config.toml
arch = "vit"
model = "image classifier"
dataset = "pen-drawn characters of a made-up script with 800 signs"
train_examples = 197500
image_size = 32
crop_scale_min = 1
horizontal_flip = false
targets = ["sign"]
num_classes = 800
norm = "rmsnorm"
norm_position = "pre"
activation = "gelu"
mlp_ratio = 4
head_dim = 32
fused_qkv = true
bias = "all"
qk_norm = true
layer_scale_init = 0.1
parallel_block = false
inner_norm = false
patch_size = [2, 2]
layers = 12
width = 192
positions = "sincos"
pooling = "attention"
loss = "cross_entropy"
init = "torch_default"
residual_init = "scaled_by_depth"
optimizer = "soap"
beta2 = 0.95
lr = 0.0026
beta1 = 0.95
shampoo_beta = 0.95
eps = 1e-08
precondition_frequency = 32
max_precond_dim = 1536
one_sided = false
adamw_lr_other_params = 0.0029
grad_clip = 0.5
steps = 7800
batch_size = 128
epochs = 5.1
lr_schedule = "poly"
final_lr_fraction = 0
warmup_steps = 230
weight_decay = 0.1
adamw_weight_decay_other_params = 0.05
Rows from block 4, named by matrix and row number. Rows with one number belong to one neuron. Each number is 500 + 50 x the weight over its row's rms, rounded and kept within 0 to 999. All counts start at 0. Numbers have three digits each. After the name is the row's rms in percent of the matrix's.
# fc1: MLP up (model.blocks.4.mlp.fc1.weight, 768x192), inputs 96-191
# fc2: MLP down (model.blocks.4.mlp.fc2.weight, 192x768, transposed), outputs 96-191
fc1.653 093:554454599673611473487460531466437508459449470490487521549538626442445483482505571526453391497444450431438555485526539384509545520544507485545457476450473506545467474429476555518501496483536466566597482441523487495549515545434522489485436415635531479515495548532549395493468507557480486440
fc2.653 091:405496548517489512563435524483544510510518567554465533389423467537528491495524485518549528579455530601490476461513508606508496571472527577517538437408399423553521594524434456482477452542441535431374515583534481550487429459603454581473437459452546447480504479478470554540460507492474494525
fc1.654 102:565471538558530532551523464530522536447517493450536517441457560375558630545500474431520507568421537391508564521448456548516524488498495525516526482487444464441516473391509593427434500496388509421527540496453386394530517529403460456542492462439543433547454571503500461539459515505554517585
fc2.654 114:427469534528507472529544495481433470620437417612525482558471558501466403446541522531506494395500526534461404427540519439454469508537456465419488498515549420523397467490475462543459419600486554518511457571583590551461481504580454499556517458499470494474544420421484536486555464497584509450
fc1.655 093:464525509495490482547503488526485484484469507515563515326505522605408407520545406517525586465457397453453496492386529436434540480555486495438504483422556444527475452460563520390482524583470484481464478399497536575473492504513570556460520499438546495492417575565512463522589420529539448473
fc2.655 094:554593503494428505484526511427575460538562540498470454507514483465555490532524496437412443432482595485556489453521465640585561512433463454570511491497477468548490433540441464593476481448495452484445495573450401436495487502514504411508512436549530584528447365510456539500445559474429457551
fc1.656 126:419484527430527504564443448464533456544524472397443465523464466497557494446440445504516403423574509449493490590577540537452557515585492572454583457593454559428489526502518513472456533576557597420425561442548539548481448515469526547460503518472515454550428468460568571391496514513548438507
fc2.656 121:475530503535483460504510546467493566390494532504498520535571430444614413456560533648498570582492515532473490457483440455498533528505595450486535608426588469465479555509495429504597423497470429439522446540526447461583582483520495468466521525576454577467438473487401479519481504367489492559
fc1.657 090:420434547519524539514436459509502531392436566498462497537555478464525507523484521415541468452512500528537527438525437494478382522473497513581481475553467517658484514473495548479525555357568499507549516431594426489504531428428454520488579451528484528453482560514528587506517521455386425550
fc2.657 085:505499535416445561441462513480428439400619616441465439460524489516497427390479512521476512489538478526438507522531489567531555504449443574450527477526368500556416463515476487425462512494469443519513536558500549554530429477458526455523482598549495519461538492494595443519554463567468472423
fc1.658 088:502469527493493514435543446572457631495407568519420493517555504494430419443598492501579585546530563498563451516543496458622487538454500512506477539488468463422449529418476474491580462490505424539467509479426580486497519543490497484584538374450417455493496579407529480466595371457565502471
fc2.658 087:491504461505501506583486563454501458479492464468581520455431527474569429521561469475471502521572409570521538477547429578450471512628486474457519511513506463628481464562492477437530545540509567466487581514577414498539519495493474494429527531504540479504483431453538559444409633507499517488
fc1.659 106:477482588564506483509468466436441463487485456499484515522580544501450520526492528500388604466506485464528520544518632501514531421455509521440517524504539601507542532443382462534517548441565459495437492451517520414567489515438550569474555558534566491526632469500524595603544446548487463561
fc2.659 102:497548531575512525395485496516586450498512533482530530559590404485569468585508557418530462516520525527464506475400398432569508487562549433538439525498513556468402492519518552417496417542462463408516507482567507522495422456594454438503466506361506418481426512438478532511482517544537485567
fc1.660 103:643493427487427462492536473582375408467557410539609481492503538477499528513486496573499510521504466510501567415571464574493523501448461515442482451495506478478483408491498501479399542469553444519560411456414509501506476528507492466502439480509537524475515534640527500474504648452472553505
fc2.660 096:416466459475530547490441553436564553522450623469522457473477511505491452543528533387383550460495573531483435530453572458449438477592548540527470525540541547394467577532439432472551480581425511436455600526489548460488498477476455510552438486502578539530472498443455407509438378523548573534
fc1.661 117:526483557478535506414442500436563521517516453490495505460568495470503526478532537451434514544491536480531515473477480471534561498474485509531534541509456456490543489477449436493443525531423635602480517545505474528698370499554448470483556533488461570435484490501528470447427507492594558535
fc2.661 117:437487508459472431542566489563450494561436505594569457562509585487516437481497566565608431501505486529479408592543516578498481518571443432437467431456476493559473498469558433600520468498542420447543520451459579501384540520535468490526553473463433550487429524574407463413549476515420504558
fc1.662 108:384483483493428485550529553634417495542464496483537403542448493550531515446404493556425490483539458525496532602431526450498466506466468495562561505500512463453486573502473439478448507471465552444477570543514465525579503433501492553563428459526530466468471511526540426517534444487528586512
fc2.662 105:554492541502526582497538512448583568542525592464503504501537575540482601528575568405583455456484496428499505437585516581509577520521506503478474541493474488500474441463531492507587451515520472544544447414434503467458509533418494463454520544472503433528441438401515573469430604544431390402
fc1.663 096:518480498513508427504508538455555512462552600525558516373490523499473414490432588522437531524511536618542495532447539446493508489513489465467469531531458529496470559481491557580581488480487517538506470513447615512535521546453520549468524483531511457464583403472416480424471492505522477429
fc2.663 086:541525496480546544472546474570442429521569430448435479636405516542492581506538380492590447429524464374455518417549432475541462536559541534558538477459472450516499447519502453395419515539496476436501531495563431496472488395603480419506517518522518536505479583487562510576541517464521515519
fc1.664 114:508486570573495516540479494466513457484518388559464456500522499494383586486421485569466549500544492533459464480547503439479413438559529516475460559540501528473508552461455568495624498476461449475587556503525484518563531487545462501528476490508451487455477575494601535458577518554458536517
fc2.664 115:497582518464616509522456507428499527511540547522493391516497469521543497513525612459544532428483586539432521503501466538527538511514410499507609453591505440499431558519499395357418495593500521540476406465471429447518496578543538442502426546536565556504432382489468461397540520509482427484
fc1.665 115:488483523538479548513547451498394549523533464532488479469539579474572509412430558555540476552457525459503536458470522564506431540496501452565513471529485439559501357502523538469483509442456499536567514559429486540530484582639557641541555521513517502509544441590483580406486505527452453497
fc2.665 122:510545477456513468375495576571526381470450488497511478467493403591434448495459540489479503442503541525565497537429444483458525500558584527511423468481431482502530578456493505537535603503517439425507509461498503440460454451414514509448444540389545513471504542450498456533524604466522496471
fc1.666 100:515463533521453418506553539428424430437432522499481501469521556548493498506506531437517444470509541565503483430523493480466612493503533423541580486511574473456495539553517424536568489401492574558494526444489536427442568460515494428437451501463424498513483437513458510533609515458548492390
fc2.666 102:538469472473551553473469500590530554595457477529485591557492526410542492518461478595470473452424451486533412695477467564474352564448499581482467456476466503534548418503435488553420525509507529461489499538475504480512505424451507490519563482537526474508451457508393501431423443587466530555
fc1.667 090:467505484435484508441554407420481527502586496573500504555510502505594463435531528500568400540514494432375535487422416477439484527509493593547569558508570509482560573533576585538449536472359547449546562551512420577476457487494440492475497593485530626410500487442443520475442469445454482450
fc2.667 096:491588481461526553424528503461605469522487471490507519524457478517457475549576464468509592524580492521479442517554478559474597539532599525480485572475428570495462545501432564460491472481559488419550475452487575476520532452609499522493470471584563527498506575453419485638591476619572543455
fc1.668 109:444576477551371590467541474565579472524494473471592560531463547586493413547445427514491428565486550533361548477462476556447536509451502508526514471487578559483450462564489561511439534499519417467507554560464441528433517420394490483434490509537602583560470386530493473512504475502537488535
fc2.668 107:496506468472507408510464525505494450407500522503447455438573482426489469455524464514381604556442461546464486543535547546570467413474526467565523507433522436543473506469551469466470378509557456485441492409549549484450479465676504552556437527537460469513425505541437412460542487524502517508
fc1.669 128:514520529505475497488578504546492496556482551451558470422488489573498512486557586363457523463523427494499533601401569480469593504517456511528490452514565474508505463502502463478544510513510480450453460564429457384545463556546486495442475482438491520541481410444458588489515465484488518531
fc2.669 150:416507427500524513539487424496504474466589367557410447572500568493461542477486509647464472574518567439449487501538402484498396459505533428440472467484481579480535524510465502471429459469462490477563447530525454551580533485444475454530507465556497468483502523530563477486434465502504439399
fc1.670 113:498478590459556509516528505577423519526525541460509457543560429420542539343464411465497521399618405569433540511533494559482525488634469570504432523525483476459478505470461564520396510602599495544443498450510459586436507490485512426430474569492548568488490510430567491472462498515574437528
fc2.670 112:539480405472520492468467528477657444455581465535552449501548463528522532585512551526462475605470575465509588493515459524622535466393504435475536525401573533439541556584491502491648509436438543490472477567506563451619517567576537527561477426490550415519468560469478567459541477521427444501
fc1.671 109:523584529465493494553534521586388456448550501547420489473581454396457522453389445509576407566519507528547501428506504549436462572522530521489512537550505467622594486581432515531526452546478605546573480519447532499440563516498527532399500426542473605543505543492578507458554551559505626455
fc2.671 123:501473558548561498412518475490533584528524462497569501521469528532520535485573562498505456496481550500399447597432461451474475482501534424476549510532516511460442500568545481592443526544503404426569500575490567495443456470608450583630444504549467507502385417531547418494425440552572558519
fc1.672 088:465479504479482482500398426435454480511494508522520424518474474532443499474503578502462479519428571545626486519509564472513435425538525438489509451596494470542441518498500500500496539499507460539519476533549471525549450516511502416502543451521503541394481443514514435545449440455437472536
fc2.672 096:503531443599540520574573516522566403615548475523414532501511483493565494556493462516536466458559448521486470430533501531543513518567440459575489508549521496532581459446467471536436468560502477362510469518533552491497519608498492533564504437414473466547513612430484587499636535480525503473
fc1.673 098:492472442504488440495459424522505508582404486530423513366500486599510465515459450537436503504553415466482556493483544492557355429499579529485417496586555456617587543468458426450437533436535447458524487493530529606528505447478589515531529514478415501471492453466412493469457486526509450448
fc2.673 098:517448449597505408541572488485559495405537503577505478541448522483548522522623614479505373498491574544546459527451423504559542545495592546492465503532418549517488470488490516472525472525414471582575551512501448474397550430458466543516494505589488526484492542461512463426539495498454471478
fc1.674 093:546500538584496478466596523497453537489545517565451503512485455582484431543503564519571476507537459514533463480509542541515405499493424448469445479496493461469429468534547488433605594498515395415469485501540428431459547412537573467475496538538405413510533490506474484472485568435516435452
fc2.674 091:497498525478529520581478539471469503573544434516524430556668594449559454466477413561477490438539522489465495474557458427450523508541540541545560476423498520470490589533472537565505484453451517501552482486508511524483558489483455558502453500430512608467473532517510545558562489605484587531
fc1.675 101:467435442505462470489521523541416509419457535495501440479494616481460520529476591582469471464431536530631493608484485581506472464502432519455465467508456462434554570470514546517448381431535525465578604520453503502507442445565533565590464471458413535506431621571571517419539533495454411427
fc2.675 096:512504458509599548495538485369543482552579461469468542486537459457493485459618513450473509534465430507450479527499464437481460519484507581597531520516509490520410390531471481448519574506513471556541379422474479466511527601397456478478570487618530469480586501424544527562511434490455637461
fc1.676 102:523494561515533432636454454418404451471419586578539504517482553506451507510543563454506488603529449506523511442489489479466445472508436522466427531459526540516595588470497567513524489450479497511544532557492540519488522523409499489601429466472413513477453548509473498412620601446477465568
fc2.676 104:455511525505521556507417496516524497504541483447451474402509444468481443448509506540436522479488473530563498566554516549545484570495546576428488470444442550663400521580432542470442506531489491520497472534522435465536424519508499574432420418528544524526488556429482541570442510604516493410
fc1.677 083:583403523488602475491569502469481517576531467499501470538454527417523500516470560603447556578493488462456486455440512568503548467513464561520509444472500632523575441433466455448493537447564507456469509466491537457503490563567444495483525538503440551507510520515414397551460502494358607443
fc2.677 075:507469501541461471418473519474509543489501623483535519562608537497521414469525495422559435447470425576464492552528554463493450489517406447505461443441494455591508573479557543577466435481405548587645516550487423537511423466461576471575480536572541469500441463494544545499541473557634461482
fc1.678 094:542463575585526565541530627470555516592560459475562503465473436562513486534492437521547483556554536554502495475479569486517472441559537581463433466562453473484531339466500470478436473476558453543475490437495447448571500455512507468427507450561470484457678458583552452481558493472462398538
fc2.678 085:550492417458533474483435365464511517401454427511421505485471444510474548496526524446445468505524523545389544446476476500511573529503529523593466425410527499500484564476487538481581492551501545454524493616494542564420451515483460437418435497439477540432435510544410568514522487613556432508
fc1.679 086:426433448462389469442502483455485478538500494459569420494545411497480531469495560527458523498486374518517540450444608494541495601404485543493460448494440487431480482607505600569479565425519496456464431448490477524509487478424495448445515435500474497523486585432505507417556409425503464514
fc2.679 084:455534470515539605581562537460526520522554614536485498555518533551582419539499415434620446495603547528544485543544449484403507449457506515526506609458518436538490537471485368501495492511535502616543538533474533467590474553568479581517451524433474454558553450506578482538546559551476466454
fc1.680 095:538519464449458547547414488480489468507433545475516497496506498559488577555490483521495505514548391467496515361574384429441533508497503533496503545517525465517487476538514531554551505544463491484518500504556487435569448503491504461499506510521517372449573374529489444594556464549493418419
fc2.680 093:528464453526485515466607503540539583395540408514470431463519481506508470467508461423537452473510589518432448603554572562509457521485454516462462442520535525517414508444517531449487533508474509522491489470497474527402526557413494460450508452531509611481426614520510552409487540515506449618
fc1.681 099:523527483541425492422399444455554516469539451468447417497513543562379465582558515526503496548580434510388535526462487575514439567521477447468471448462467512555467449436473477468545519533464460523439470420527571516510553500416480385588451573427500392492456512478496583553492497543551500539
fc2.681 100:415530578538476409526448453493559526554521604482494516505607503462596467554484560460397572559529423508531487464566451429533608404446480601488457485482509499484472496430556513612380465452484512523437531464507473507549542589538537513386477449530535442462500506545404525436463533488434484464
fc1.682 079:538462420536444525525506566496452538575500396518420507444419464489509495495529598543538611522625489513458555484495427398576523432543389539480515512484573527499464578525586451467451450520505529466480482485466568571492485528608438563546498386542484506358457476481394581575547533531532476484
fc2.682 071:486540516436557501507499469572511496441504544483553504513515533425426492523511506517502485511478458437482533503567532582521481493496540522531562538424520368525483418466452511506526564486531494588600474454577437491608549518473509491541469629497498534558563446514483428433430486501446573485
fc1.683 090:435540520545408529574539488592480568552530462578553546480465536369421514526482515461473540450453515439500451553502554542527535448471464518413540466500535500467601424528531548420509503499521465522600438450455455388487490522487459540405505422490403516422454553545504580468547585452508535446
fc2.683 078:536588583417551521451438507474593455446451468495430504482594490548488516471493561565477456504543488580550470436573396457478450488453494386562389473489437484571399583488458423522527562512508516504459413546518514617533559487471528453611494609521561425536566469494494468511472457535573509475